Weights of a small sound classifier: width 256.
Rows from block 4 of a small sound classifier, named by matrix and row number. Rows with one number belong to one neuron. Each number is 50 + 15 x the weight over its row's rms, rounded and kept within 0 to 99. All counts start at 0.
After each neuron's rows are labels from the 100 clips, of 14848, where the neuron reaches its highest value: "top examples" is what is common among them. Only what is clearly more common there than usual is listed. The data: babble in 24 made-up languages, each with its own sounds, syllables and stress or tones, from a formant synthesiser. In brackets: how many of the 100, against the usual share in percent.
# fc1: MLP up (model.blocks.4.mlp.fc1.weight, 1024x256), inputs 0-127
# fc2: MLP down (model.blocks.4.mlp.fc2.weight, 256x1024, transposed), outputs 0-127

fc1.58:47 49 74 60 43 69 23 65 58 52 38 40 35 46 50 40 42 56 48 67 56 10 67 76 39 33 63 50 61 31 34 50 42 65 34 45 52 48 65 59 48 39 32 61 69 58 69 55 47 61 48 45 43 58 75 83 68 25 53 43 70 80 47 69 56 44 51 44 72 26 34 24 43 49 39 33 77 73 62 65 51 69 40 54 65 50 55 20 48 60 25 35 51 52 65 69 44 46 33 56 50 51 98 64 59 39 69 68 45 49 51 14 63 26 68 30 80 56 71 44 66 40 38 33 38 27 54 50
fc2.58:67 44 50 14 25 77 78 63 31 66 46 54 62 41 29 56 45 30 50 65 32 53 44 37 41 43 54 50 74 44 58 50 40 56 34 51 71 48 09 60 21 47 84 52 84 63 59 46 52 73 49 40 50 61 42 41 53 29 36 27 18 47 50 40 75 48 52 51 34 30 58 57 29 68 41 67 34 53 38 72 46 28 25 47 43 42 53 42 45 64 38 50 44 45 37 50 31 68 55 51 47 16 26 53 58 47 26 39 82 48 58 54 67 33 48 59 50 49 49 44 55 52 52 53 35 59 75 45
top examples: voice: high voice (73 vs 24.9)

fc1.260:36 42 40 32 46 57 31 61 53 42 57 53 70 52 56 55 33 43 45 34 42 43 49 52 62 44 56 53 47 61 53 44 52 47 32 21 54 47 58 67 47 26 53 24 60 44 67 40 54 72 46 40 22 72 57 51 41 70 24 45 65 40 13 61 55 69 49 47 45 46 53 32 40 33 62 26 73 61 15 84 79 44 47 40 42 00 50 32 67 76 49 55 39 22 48 49 16 51 75 53 32 42 63 14 79 35 34 43 57 36 48 45 66 41 58 53 56 45 59 50 70 32 33 19 53 59 53 60
fc2.260:44 51 32 28 51 59 50 37 39 50 49 44 60 57 73 37 10 52 59 67 36 22 37 59 77 41 44 63 18 65 44 63 81 23 69 33 34 49 61 68 55 34 59 29 64 48 63 51 35 55 46 38 57 39 75 56 64 23 53 56 52 59 25 78 70 54 61 75 29 45 66 32 59 31 58 68 66 59 54 27 50 50 53 38 36 49 38 42 86 34 47 46 37 35 65 22 36 41 47 42 38 46 44 56 26 35 15 32 62 78 46 24 32 55 57 43 43 32 43 39 45 48 48 30 41 51 48 52
top examples: voice: child-like voice (100 vs 25.2)

fc1.632:50 41 66 54 57 72 56 73 80 55 34 61 45 21 43 74 33 51 68 46 59 24 47 62 57 51 25 46 35 27 52 16 60 44 57 22 26 40 46 42 43 51 70 69 40 46 69 54 45 35 29 52 53 53 26 93 78 23 62 59 35 51 37 46 58 23 29 67 55 50 56 63 75 61 55 50 44 69 69 44 56 70 41 49 51 41 42 64 58 49 68 56 26 47 19 29 34 58 54 46 59 86 65 73 49 43 54 57 56 48 77 62 51 34 59 38 54 30 31 44 47 38 71 48 52 68 48 40
fc2.632:48 58 52 43 42 63 20 28 50 41 57 46 32 62 64 35 52 69 73 61 43 50 40 31 46 32 18 57 41 61 52 77 43 48 67 47 36 54 69 49 49 42 32 21 17 61 34 62 18 37 59 66 48 40 51 54 68 86 51 45 56 51 58 56 61 56 43 53 38 40 67 28 43 51 69 80 65 42 47 48 48 52 49 43 48 42 50 59 45 37 60 60 30 43 50 53 50 64 44 52 45 60 30 47 48 36 25 49 55 71 34 49 27 74 62 56 42 18 48 47 68 54 58 56 24 54 58 71
top examples: voice: low voice (75 vs 24.9)

fc1.672:50 51 60 51 53 43 48 63 68 22 25 66 77 45 55 75 46 63 67 67 58 21 54 64 40 39 55 39 59 59 27 38 39 53 51 09 37 31 49 59 51 40 60 66 40 56 74 74 56 76 33 62 35 67 58 76 66 35 45 50 54 49 43 40 76 45 32 60 55 40 58 81 52 57 56 51 58 75 48 60 54 61 44 48 34 35 27 45 80 56 53 27 29 48 43 39 16 69 48 56 65 59 62 70 34 18 48 64 62 34 57 40 77 39 39 36 76 39 29 55 41 40 59 46 51 60 44 44
fc2.672:45 72 47 52 45 51 31 54 53 31 50 66 33 51 41 50 84 45 46 69 55 52 62 35 42 64 17 34 59 62 72 32 33 58 50 58 18 40 89 47 73 41 37 53 42 34 31 54 30 40 44 70 49 64 48 81 69 66 42 54 74 62 34 62 52 53 53 43 23 51 64 31 66 49 53 53 67 50 60 40 40 59 78 55 57 72 56 41 47 54 40 36 32 49 65 57 42 61 62 77 57 56 51 32 52 48 56 53 34 52 34 25 41 76 59 43 56 48 43 63 72 58 41 39 57 59 73 58
top examples: voice: low voice (100 vs 24.9)

fc1.226:47 26 51 53 53 99 40 70 60 56 30 36 30 41 41 43 56 49 49 33 49 30 59 52 47 51 44 66 54 15 46 12 50 49 48 50 53 58 49 39 40 35 54 40 60 48 50 44 64 18 56 42 61 38 33 58 84 42 60 61 43 47 50 64 48 14 40 39 38 45 42 24 65 51 27 54 47 47 62 52 40 68 35 57 56 53 63 73 38 48 67 64 11 46 10 56 50 51 57 43 67 64 52 65 94 60 61 48 43 38 55 72 48 27 76 46 64 57 39 71 58 40 49 20 63 47 43 36
fc2.226:33 72 48 66 88 18 67 26 57 44 45 53 51 37 76 43 31 76 69 36 66 71 41 45 51 55 58 62 38 81 21 68 64 29 63 44 57 55 31 49 62 62 69 43 41 31 32 68 38 69 61 70 66 62 58 27 24 44 65 46 37 22 62 25 49 60 60 70 42 68 53 69 32 61 85 62 43 62 61 29 44 61 52 39 36 70 41 57 55 29 35 48 47 38 57 41 48 34 38 38 54 53 43 64 40 30 32 48 62 70 44 43 53 47 29 34 35 43 58 36 38 56 35 77 34 63 23 74
top examples: voice: high voice (78 vs 24.9); prosody: tones (59 vs 28.9)

fc1.164:15 57 17 52 00 49 41 25 51 51 76 44 53 61 57 44 58 57 22 44 51 43 50 48 75 37 62 46 39 34 37 72 62 48 46 49 52 73 78 48 60 29 60 38 51 79 43 28 28 54 62 24 00 36 54 61 51 46 64 60 60 69 41 56 58 56 72 56 54 38 23 43 45 13 40 00 58 41 26 55 77 44 51 51 42 07 46 70 51 51 33 47 57 52 39 55 48 40 48 55 21 56 51 52 36 51 53 52 70 47 23 54 41 36 58 69 48 59 49 41 35 52 50 46 44 82 48 47
fc2.164:55 76 60 68 40 48 25 49 48 43 70 28 69 75 60 50 86 49 55 50 59 63 20 58 42 56 38 58 57 49 69 49 52 67 79 77 65 48 58 54 57 68 46 65 47 77 46 36 57 49 51 52 46 44 28 37 40 73 59 62 59 46 89 38 29 58 40 46 64 88 53 39 48 61 36 46 46 41 72 43 65 66 49 47 53 35 54 36 42 28 69 39 66 56 65 47 99 83 41 40 44 57 37 50 49 59 56 54 41 34 39 40 45 53 60 59 28 47 53 68 36 63 71 39 65 48 44 44
top examples: voice: child-like voice (100 vs 25.2)

fc1.192:50 21 31 13 53 65 62 41 37 49 31 32 57 53 38 42 48 39 56 52 60 41 42 60 41 47 57 46 60 61 59 66 47 38 50 51 55 36 44 46 26 21 24 20 69 60 61 58 55 29 41 56 39 37 66 40 37 50 41 35 51 65 52 34 43 84 51 43 70 57 47 33 50 28 44 29 48 57 32 72 58 08 41 30 42 13 31 61 60 50 64 39 75 50 34 41 34 61 71 29 51 42 48 47 40 75 24 29 51 42 66 68 48 69 68 64 52 46 53 11 71 30 47 21 62 35 48 49
fc2.192:59 27 50 28 43 77 44 71 35 62 37 49 66 51 39 25 42 46 62 57 43 42 72 39 24 62 56 49 68 61 39 63 27 64 42 38 41 40 34 54 34 53 70 28 62 50 53 57 65 58 36 55 71 37 51 51 70 30 33 26 44 53 60 61 66 30 36 57 42 20 74 39 49 78 51 87 55 30 24 63 18 38 32 67 71 71 64 60 51 55 47 57 55 49 49 39 45 59 48 64 73 12 44 42 82 57 43 38 40 65 23 23 43 44 56 45 75 53 46 76 51 47 63 63 40 46 74 29
top examples: voice: high voice (96 vs 24.9); reverberation (67 vs 34.7)

fc1.256:53 15 60 58 52 34 61 30 38 43 42 40 39 18 68 36 33 62 58 66 44 44 45 52 47 38 24 72 44 35 64 50 61 51 47 38 43 58 66 39 55 65 25 56 47 50 30 71 51 31 59 49 47 92 37 52 47 42 36 66 68 46 45 75 51 28 36 58 55 46 44 36 70 29 45 52 46 41 68 64 88 36 67 68 46 36 41 64 58 46 75 45 33 27 50 47 33 46 51 39 62 51 41 58 35 53 36 63 49 47 81 64 36 65 61 48 47 70 27 37 81 39 46 55 67 61 48 54
fc2.256:46 43 51 53 94 66 68 44 62 80 59 42 37 38 19 41 44 73 64 37 73 53 25 62 39 45 48 37 60 44 52 62 39 50 61 60 74 61 34 27 87 67 60 32 60 31 57 60 72 39 60 66 64 70 24 68 37 32 60 64 42 58 60 42 47 59 38 44 52 57 30 44 52 34 28 69 52 24 51 54 55 58 17 57 68 68 66 59 37 21 64 46 63 75 49 61 48 51 31 35 28 30 47 54 55 52 48 54 59 69 59 30 86 15 65 30 48 55 52 51 50 47 67 66 63 53 25 45
top examples: voice: deep voice (94 vs 25.1)

fc1.368:48 78 75 51 50 31 66 48 64 63 63 59 23 45 58 56 12 53 48 33 35 55 50 42 62 50 47 43 25 35 49 64 69 65 50 35 61 66 54 51 57 44 66 37 76 43 61 48 32 47 41 03 41 70 44 37 53 68 50 56 40 35 30 52 47 50 38 72 40 58 46 71 62 55 73 49 37 27 41 54 43 51 62 61 65 47 60 63 41 51 82 87 48 59 17 23 43 29 45 57 47 60 40 37 74 37 57 76 72 57 74 78 26 37 31 29 42 50 57 40 47 29 50 75 27 46 43 59
fc2.368:69 42 64 40 75 53 51 48 60 10 45 54 70 65 64 45 12 49 84 48 30 29 49 58 44 37 48 37 52 67 31 40 49 66 69 24 38 49 38 61 58 70 53 42 33 24 75 46 70 57 35 44 49 69 51 50 77 58 45 48 55 30 68 49 81 74 34 70 61 51 95 62 50 64 57 75 62 70 50 59 56 41 78 46 43 78 36 64 52 47 72 36 55 56 49 36 77 74 25 54 61 60 58 42 35 36 32 50 47 54 38 32 66 49 69 51 31 38 33 36 78 38 82 46 45 68 43 44
top examples: voice: deep voice (93 vs 25.1); /æ/ (52 vs 22.5)

fc1.355:59 25 83 44 56 52 63 49 29 41 38 40 58 30 47 27 36 55 61 47 38 51 41 46 50 40 24 55 43 48 57 51 65 54 57 44 53 62 51 36 34 48 26 64 52 44 68 59 56 45 49 43 49 78 27 50 72 38 25 50 68 41 57 63 77 35 26 60 68 50 61 41 36 47 46 54 51 42 49 59 85 15 62 67 58 35 54 55 31 49 78 61 64 60 48 42 35 57 41 38 61 46 38 40 51 61 32 58 38 44 65 74 55 74 57 46 38 55 37 25 77 21 70 43 67 78 62 51
fc2.355:44 49 48 60 86 40 76 45 60 46 71 45 33 31 36 50 71 57 56 51 65 58 15 56 51 58 50 48 52 39 79 72 49 52 68 76 76 63 63 35 78 54 45 56 54 32 35 43 30 43 66 58 62 76 48 72 41 43 40 49 67 63 64 43 47 40 41 38 58 71 22 47 48 41 38 46 62 40 36 32 63 27 53 71 66 77 72 45 39 24 45 36 60 65 58 74 70 42 61 43 17 36 47 48 36 63 63 66 80 57 58 59 70 55 58 44 38 75 48 32 55 65 50 56 73 50 60 53
top examples: voice: deep voice (100 vs 25.1)

fc1.700:55 64 71 67 32 33 32 66 43 56 29 66 30 42 39 50 50 61 32 80 61 47 62 33 30 18 55 33 69 31 49 42 31 76 31 47 51 37 73 28 48 51 29 59 58 70 46 76 38 49 34 45 09 60 43 71 43 74 15 46 64 78 44 85 76 35 33 22 43 22 45 46 37 48 31 53 59 61 51 96 47 39 51 54 33 40 50 36 30 81 46 56 28 54 52 63 30 61 49 70 68 45 32 48 57 35 62 78 43 49 50 70 42 63 68 24 68 46 44 54 69 32 49 55 54 33 62 52
fc2.700:43 56 51 43 34 41 69 43 47 20 34 56 68 33 45 72 75 25 37 48 51 29 57 72 48 60 62 32 62 39 76 16 31 56 53 46 57 29 49 54 67 67 49 60 51 42 50 32 45 65 45 51 60 84 45 57 63 48 51 32 46 42 29 68 62 35 49 51 64 39 37 63 43 61 32 33 38 61 40 40 36 40 69 65 43 81 49 77 56 54 40 36 63 30 21 58 39 47 87 66 54 45 70 39 37 49 76 49 89 29 62 54 66 53 64 39 71 54 45 55 61 53 55 28 55 42 76 66
top examples: voice: low voice (77 vs 24.9); prosody: tones (72 vs 28.9)

fc1.225:58 32 66 32 52 47 82 40 42 49 42 37 50 28 49 62 34 57 55 54 35 64 42 47 54 35 34 65 38 51 59 50 62 37 53 30 63 59 38 45 41 41 38 62 60 47 76 64 50 63 57 43 46 87 47 39 57 41 24 41 44 37 38 42 71 54 35 58 51 49 68 65 23 62 64 51 41 36 37 61 81 13 58 51 51 30 57 48 47 51 71 71 58 54 48 40 30 52 64 34 53 31 39 46 53 52 34 65 73 48 90 83 63 62 47 48 46 46 39 18 74 27 52 52 55 53 59 56
fc2.225:50 62 56 55 93 37 77 41 63 72 72 51 35 34 22 59 56 58 47 72 70 70 20 50 50 64 52 43 61 38 63 45 53 66 63 60 58 60 48 44 69 52 49 75 53 27 35 58 41 46 61 63 68 63 51 75 29 41 40 66 45 63 60 32 33 56 56 21 41 85 45 56 55 31 32 50 47 39 57 41 66 42 58 50 72 73 71 30 39 23 35 38 57 64 63 62 61 46 62 35 33 36 45 64 29 48 57 74 57 52 61 69 79 53 43 36 22 69 47 28 54 68 33 61 74 46 48 56
top examples: voice: deep voice (92 vs 25.1)

fc1.386:50 87 38 52 23 60 56 41 59 33 42 52 29 45 62 69 63 38 55 60 13 49 52 24 52 54 29 82 59 38 48 42 46 51 41 59 37 48 38 57 30 65 73 68 75 58 40 56 23 50 71 47 61 44 77 68 57 25 43 41 60 40 43 47 76 39 47 62 43 16 70 56 52 65 60 58 64 61 68 54 56 54 54 52 37 45 53 36 61 52 49 43 29 27 52 44 43 52 48 37 50 73 69 79 42 43 44 49 38 27 51 35 39 62 00 62 76 52 31 47 28 52 47 63 55 66 66 56
fc2.386:52 13 53 20 73 57 64 32 27 05 45 40 61 76 73 42 31 59 66 57 43 47 43 51 38 55 49 60 58 68 68 72 43 49 43 29 51 40 50 75 35 42 52 34 52 34 34 58 48 50 62 61 61 47 74 21 53 53 23 43 70 21 54 49 54 73 41 62 37 49 83 45 38 66 60 70 72 54 27 63 52 09 60 29 41 45 33 55 91 36 72 37 53 35 53 41 27 67 70 42 56 45 31 44 34 53 16 41 72 52 61 57 43 69 55 45 44 60 28 34 77 28 59 18 57 36 66 62
top examples: prosody: tones (94 vs 28.9); voice: child-like voice (92 vs 25.2); /aɪ/ (27 vs 10.9)

fc1.656:50 80 45 58 31 61 59 44 70 37 48 51 28 43 66 62 56 40 58 57 16 41 49 25 52 51 30 81 56 32 32 39 50 55 43 54 27 47 40 54 29 67 66 69 73 55 43 61 30 45 64 46 58 40 76 68 62 19 50 44 56 46 45 50 65 38 44 61 47 20 66 55 62 59 60 60 68 60 77 55 56 61 48 50 38 45 49 37 64 48 58 35 25 29 50 41 44 52 37 33 49 72 78 83 47 38 44 53 27 34 59 34 34 55 00 59 71 59 38 41 34 50 42 61 62 61 53 52
fc2.656:62 25 52 18 74 53 64 39 32 14 47 57 50 63 70 50 39 56 58 61 36 60 47 43 42 52 39 67 59 63 74 70 40 59 41 34 52 41 59 69 29 37 56 51 51 28 29 55 36 57 57 60 61 55 74 25 48 61 15 40 65 13 43 44 52 59 46 57 25 52 85 53 29 82 72 63 66 55 19 64 49 10 64 38 46 42 40 60 88 38 61 46 44 30 50 48 33 54 82 48 54 43 32 45 46 61 25 42 74 42 62 70 38 79 39 53 49 57 39 38 73 34 47 35 43 37 80 71
top examples: prosody: tones (98 vs 28.9); voice: child-like voice (94 vs 25.2)

fc1.547:24 23 51 68 57 58 25 63 45 35 29 57 46 39 46 20 53 55 56 29 66 38 74 64 46 60 21 35 55 46 55 24 50 53 50 32 38 41 61 35 56 46 25 61 52 42 61 61 65 49 33 52 20 65 24 58 76 54 33 45 66 52 20 62 39 06 25 34 50 67 65 22 62 61 53 29 42 58 76 54 54 61 44 59 57 45 38 51 31 70 59 49 23 53 56 41 17 57 60 66 61 44 55 58 80 67 61 61 24 45 51 52 72 76 75 34 72 59 49 60 69 16 58 52 81 49 47 56
fc2.547:74 44 51 39 36 52 79 45 60 64 45 58 51 25 50 75 63 35 33 17 41 47 56 38 43 30 40 42 52 42 28 32 28 54 39 23 31 41 51 30 96 49 30 29 54 63 51 43 56 27 57 47 30 72 75 41 45 28 63 67 43 53 35 58 54 69 64 46 65 36 40 44 69 33 52 49 65 38 53 52 48 49 67 52 31 52 43 71 67 70 58 52 53 59 37 50 39 38 40 67 63 47 67 62 50 13 41 71 41 56 72 66 30 55 43 46 67 41 30 45 66 49 17 55 42 33 56 53
top examples: voice: low voice (100 vs 24.9)

fc1.118:52 40 68 54 58 41 43 40 44 20 49 42 49 19 75 51 30 59 61 46 44 45 42 51 44 39 28 73 46 46 63 59 50 62 41 25 40 46 64 43 57 61 31 48 34 45 36 68 42 44 58 56 48 93 49 61 67 61 34 64 69 35 49 58 48 52 38 67 54 49 52 51 70 38 72 52 53 58 60 74 97 36 74 68 52 34 46 57 68 48 77 50 38 27 43 41 34 53 44 38 56 73 63 44 40 41 39 67 44 35 70 65 47 60 55 43 48 56 30 33 87 41 47 42 55 49 49 45
fc2.118:41 26 44 55 67 54 64 46 59 79 68 43 45 32 16 37 57 69 43 60 65 66 32 44 39 35 57 43 64 42 58 59 47 41 50 64 79 71 39 34 69 68 47 31 58 56 53 52 67 35 64 64 54 72 27 73 43 42 49 52 40 65 60 38 57 50 48 25 54 53 31 40 41 36 31 57 55 29 34 55 52 49 05 59 62 48 65 39 39 29 53 45 59 63 52 72 47 45 32 39 22 10 31 45 61 38 54 56 65 64 55 49 84 23 69 49 45 51 57 48 50 57 62 66 59 57 38 39
top examples: voice: deep voice (86 vs 25.1)

fc1.221:40 63 38 44 27 54 37 35 47 60 23 29 36 69 59 39 37 48 36 40 42 15 59 66 77 52 39 57 46 38 41 51 69 33 44 40 40 69 50 58 77 38 23 40 45 63 76 39 31 32 57 24 56 44 50 67 41 55 64 63 47 67 46 64 51 69 64 61 69 43 41 30 47 17 38 30 67 63 75 56 48 53 45 27 50 45 50 44 30 65 40 73 63 55 64 57 47 45 36 51 54 71 62 64 24 42 60 38 41 45 44 31 70 45 69 53 60 24 47 16 63 43 73 47 35 48 33 56
fc2.221:27 52 54 59 41 75 58 57 40 32 37 33 53 54 48 56 44 39 51 35 76 23 43 76 37 67 66 30 56 38 42 38 38 60 44 33 58 30 36 60 78 61 47 51 64 65 63 63 64 66 28 59 48 57 39 66 75 37 78 44 48 63 52 49 42 46 34 60 50 52 29 50 74 43 24 27 60 70 80 54 55 58 24 49 36 55 34 39 43 61 43 24 56 64 67 39 32 70 33 47 56 32 76 63 39 42 63 69 51 35 69 38 73 32 80 30 61 48 39 65 71 49 67 39 67 36 38 26
top examples: voice: high voice (99 vs 24.9)

fc1.619:37 33 75 56 47 70 51 67 62 54 48 30 58 37 51 42 38 22 14 27 48 49 54 73 49 63 66 63 66 44 54 31 54 58 22 44 62 65 43 44 53 35 33 39 45 49 71 48 65 48 60 05 43 58 69 34 54 63 41 45 61 59 46 43 39 67 61 38 74 52 37 54 43 27 48 23 67 77 51 74 74 50 36 56 54 22 58 39 58 69 40 29 39 39 40 66 37 39 55 28 48 43 59 42 65 64 61 54 38 23 72 63 67 44 61 45 48 62 57 51 80 07 29 27 68 37 34 52
fc2.619:32 26 34 71 32 51 52 46 69 71 51 36 59 39 46 32 23 41 44 24 44 47 58 64 65 55 49 52 42 59 18 50 61 30 54 31 46 71 32 31 72 41 54 29 30 51 74 33 64 50 60 44 44 65 30 45 54 29 97 55 49 49 30 36 54 54 64 54 65 46 36 58 45 47 58 24 25 54 53 30 52 85 50 63 50 46 59 73 42 71 24 52 36 51 30 62 30 24 31 49 43 64 53 43 64 37 36 50 51 61 30 30 60 24 60 52 52 46 71 54 50 59 32 68 39 66 15 43
top examples: voice: child-like voice (100 vs 25.2)

fc1.565:26 66 45 58 08 40 35 53 48 41 68 30 58 54 57 45 58 35 39 12 70 45 42 59 50 40 44 36 42 44 31 64 55 65 43 55 18 50 61 26 65 41 35 39 42 78 47 53 56 57 47 45 00 29 48 43 46 51 83 54 51 75 58 53 46 48 61 47 66 39 29 54 58 33 41 00 30 53 83 60 88 50 51 53 27 32 25 67 48 80 35 16 46 65 52 50 51 56 23 59 38 67 62 48 47 49 57 57 35 28 34 42 41 64 64 64 53 29 65 59 52 44 36 62 55 58 50 33
fc2.565:61 42 59 55 39 64 53 67 62 38 61 64 82 62 45 36 71 50 69 69 47 42 37 60 36 46 61 43 62 62 41 27 39 67 79 37 73 47 59 70 51 53 53 51 60 61 67 30 79 65 37 57 44 52 56 66 51 21 26 56 87 20 64 47 62 45 36 56 58 62 80 47 49 69 51 75 65 52 23 48 51 44 56 82 82 33 59 44 63 21 46 44 71 52 58 59 89 68 71 54 42 26 74 53 49 76 47 48 44 63 25 14 45 41 32 56 37 75 51 63 36 74 55 44 62 60 54 27
top examples: voice: child-like voice (100 vs 25.2)

fc1.331:48 38 54 56 56 58 47 67 44 48 31 62 63 46 31 41 46 63 62 26 56 16 48 82 56 42 39 40 34 63 24 49 56 19 57 14 43 40 36 39 63 59 52 46 41 47 96 62 66 70 34 55 52 72 39 65 49 36 58 44 41 47 43 59 65 44 31 57 57 49 49 58 50 54 57 51 58 63 62 52 54 69 29 53 56 33 39 53 40 58 65 43 49 64 57 44 29 56 16 44 54 55 79 55 79 39 52 43 37 49 47 16 90 38 46 39 62 36 46 66 56 35 70 56 45 46 29 61
fc2.331:75 83 56 47 46 54 33 55 88 56 55 67 45 51 60 64 53 41 57 60 18 65 57 27 46 30 32 66 61 59 56 41 37 71 52 54 33 51 69 55 52 30 51 42 52 36 44 46 50 41 53 56 46 75 60 57 58 63 32 56 55 53 33 50 75 61 68 54 54 28 69 54 43 73 69 65 45 64 58 51 43 56 89 58 40 59 58 46 75 63 41 32 26 25 32 54 57 53 71 59 56 57 50 59 56 47 38 49 36 54 38 38 27 53 39 59 49 32 63 50 53 68 26 50 19 48 60 33
top examples: voice: low voice (99 vs 24.9)

fc1.408:72 72 79 49 56 29 66 37 62 63 64 59 48 41 54 69 19 56 42 31 35 50 46 49 56 27 57 47 36 37 60 50 55 63 44 55 65 61 54 59 77 34 34 43 76 39 55 32 44 45 46 29 42 81 31 35 51 71 52 63 30 32 36 53 52 62 58 53 62 56 23 58 58 41 56 54 32 25 34 57 52 41 68 74 59 49 56 74 40 49 81 75 65 55 04 47 46 19 71 47 42 46 43 29 65 36 62 65 83 54 76 72 34 26 49 39 41 41 78 39 40 38 55 41 23 35 45 50
fc2.408:74 41 58 37 71 67 50 65 53 20 38 65 69 63 40 49 36 55 83 55 46 25 60 64 43 40 35 37 49 50 29 30 45 51 61 31 29 44 38 46 43 72 57 53 33 30 77 54 78 53 33 62 57 50 35 52 57 45 52 50 44 39 58 60 84 44 28 67 49 37 97 66 45 93 45 75 53 53 42 64 47 40 65 49 52 68 36 74 52 49 74 43 51 65 48 47 43 72 27 55 63 63 49 43 34 49 45 36 26 47 42 47 70 47 54 50 47 31 27 73 64 39 82 57 52 62 48 31
top examples: voice: deep voice (92 vs 25.1)

fc1.638:64 48 85 43 38 68 43 75 57 60 38 55 50 41 28 46 58 34 59 66 52 23 56 66 45 36 61 37 52 24 52 17 44 57 64 31 46 43 57 57 38 58 34 62 60 60 83 49 67 69 35 42 49 56 46 65 73 43 34 42 64 59 56 65 90 25 18 25 46 22 52 44 45 60 26 60 67 52 46 76 44 39 45 76 71 36 60 49 46 72 42 28 51 61 35 68 26 68 39 56 56 32 78 42 80 66 75 52 45 40 52 50 60 43 48 38 65 72 64 64 64 19 56 48 56 40 68 41
fc2.638:38 41 44 37 29 62 48 56 44 67 54 21 58 55 69 56 25 24 51 39 27 27 40 56 70 43 73 84 36 48 37 43 70 50 46 35 60 54 35 60 34 34 28 47 60 66 58 34 54 66 66 36 66 29 49 37 46 26 69 27 21 78 61 62 54 31 53 48 84 35 34 49 30 57 48 40 24 50 56 41 59 60 38 29 54 47 54 48 55 42 25 33 55 34 37 49 67 32 49 24 39 60 65 73 38 57 56 33 52 47 55 42 43 50 68 68 50 44 58 53 41 60 40 48 39 39 46 45
top examples: voice: high voice (98 vs 24.9); prosody: tones (95 vs 28.9)

fc1.662:33 38 38 32 45 51 33 63 54 43 56 54 68 57 52 56 30 45 42 34 42 45 48 53 61 44 58 50 48 61 50 48 51 44 32 22 54 48 58 67 51 26 48 23 58 45 68 39 54 75 48 41 23 74 56 48 37 72 21 43 62 45 12 62 52 68 49 44 54 46 56 32 37 35 62 29 73 62 08 82 77 43 45 36 42 00 51 32 65 75 49 56 37 24 48 52 16 50 72 55 33 38 56 12 79 32 35 43 55 38 48 45 69 46 62 53 56 41 60 46 73 34 36 24 53 59 54 62
fc2.662:42 51 31 29 48 61 47 38 40 56 48 44 61 59 70 34 06 52 59 63 34 21 40 60 79 40 42 61 15 64 45 61 82 19 69 36 36 54 63 69 57 32 53 24 63 51 67 50 37 56 43 35 56 39 69 55 65 24 53 57 57 61 27 75 71 50 60 72 33 43 63 30 58 32 58 67 66 56 54 28 50 51 49 37 37 48 41 39 82 36 48 46 39 37 62 24 39 36 44 42 39 46 43 53 27 40 19 31 55 82 47 23 33 60 58 46 46 30 48 38 47 45 54 31 41 52 49 54
top examples: voice: child-like voice (100 vs 25.2)

fc1.690:53 67 38 27 02 43 30 37 47 72 57 10 36 67 45 57 52 27 42 40 41 54 45 66 67 40 49 58 51 34 39 61 58 48 42 67 37 61 46 54 50 31 42 53 66 76 66 37 45 40 63 27 49 31 52 57 22 45 75 61 26 71 57 44 42 68 67 66 49 41 43 40 51 17 38 26 30 43 56 69 53 44 44 23 33 43 39 34 50 55 44 51 54 59 62 42 49 53 45 37 43 71 51 48 45 45 42 36 33 29 47 39 53 49 39 74 58 18 59 25 40 47 42 55 41 53 49 43
fc2.690:60 56 67 63 37 54 62 65 57 37 35 77 60 46 21 42 78 54 51 60 69 43 55 47 40 62 55 09 51 49 37 28 40 49 70 36 37 48 43 48 86 75 41 44 45 42 57 51 60 45 25 47 52 66 38 86 75 35 56 50 63 55 73 63 65 56 33 36 60 59 56 41 79 45 29 61 83 43 55 38 33 48 48 86 62 72 53 46 45 54 57 51 66 88 77 61 68 65 47 76 63 28 61 54 42 41 58 62 25 64 34 27 73 42 39 30 47 45 43 67 58 47 56 47 70 41 54 20
top examples: voice: high voice (99 vs 24.9); prosody: stress on first syllables (56 vs 24.9)

fc1.499:25 59 63 47 48 48 38 48 76 29 53 38 45 86 69 77 39 58 11 56 48 60 75 53 46 63 70 61 51 34 49 20 52 50 20 25 40 67 58 62 47 49 67 67 48 49 52 56 61 55 67 41 52 19 72 41 53 71 55 73 57 43 26 41 43 69 68 39 52 52 67 54 37 48 51 33 61 33 58 66 52 65 76 31 65 53 75 27 76 44 40 50 35 31 29 73 40 29 67 49 53 61 46 53 56 49 73 54 52 24 63 60 50 35 51 40 63 56 45 44 36 34 53 48 64 58 31 23
fc2.499:30 68 48 62 62 35 51 40 22 34 65 42 45 44 57 68 49 48 14 71 52 58 47 51 68 76 56 66 45 40 85 45 69 59 36 57 56 58 44 55 45 62 64 81 63 38 25 41 23 49 60 37 59 23 63 41 52 43 57 47 44 40 30 38 24 23 79 33 22 75 32 37 54 56 55 33 50 39 59 40 63 44 44 51 54 55 64 34 59 26 26 44 53 37 64 58 42 21 71 43 31 19 26 47 39 48 74 50 83 31 63 65 32 88 52 43 46 57 49 53 45 52 53 45 61 40 68 65
top examples: voice: deep voice (91 vs 25.1)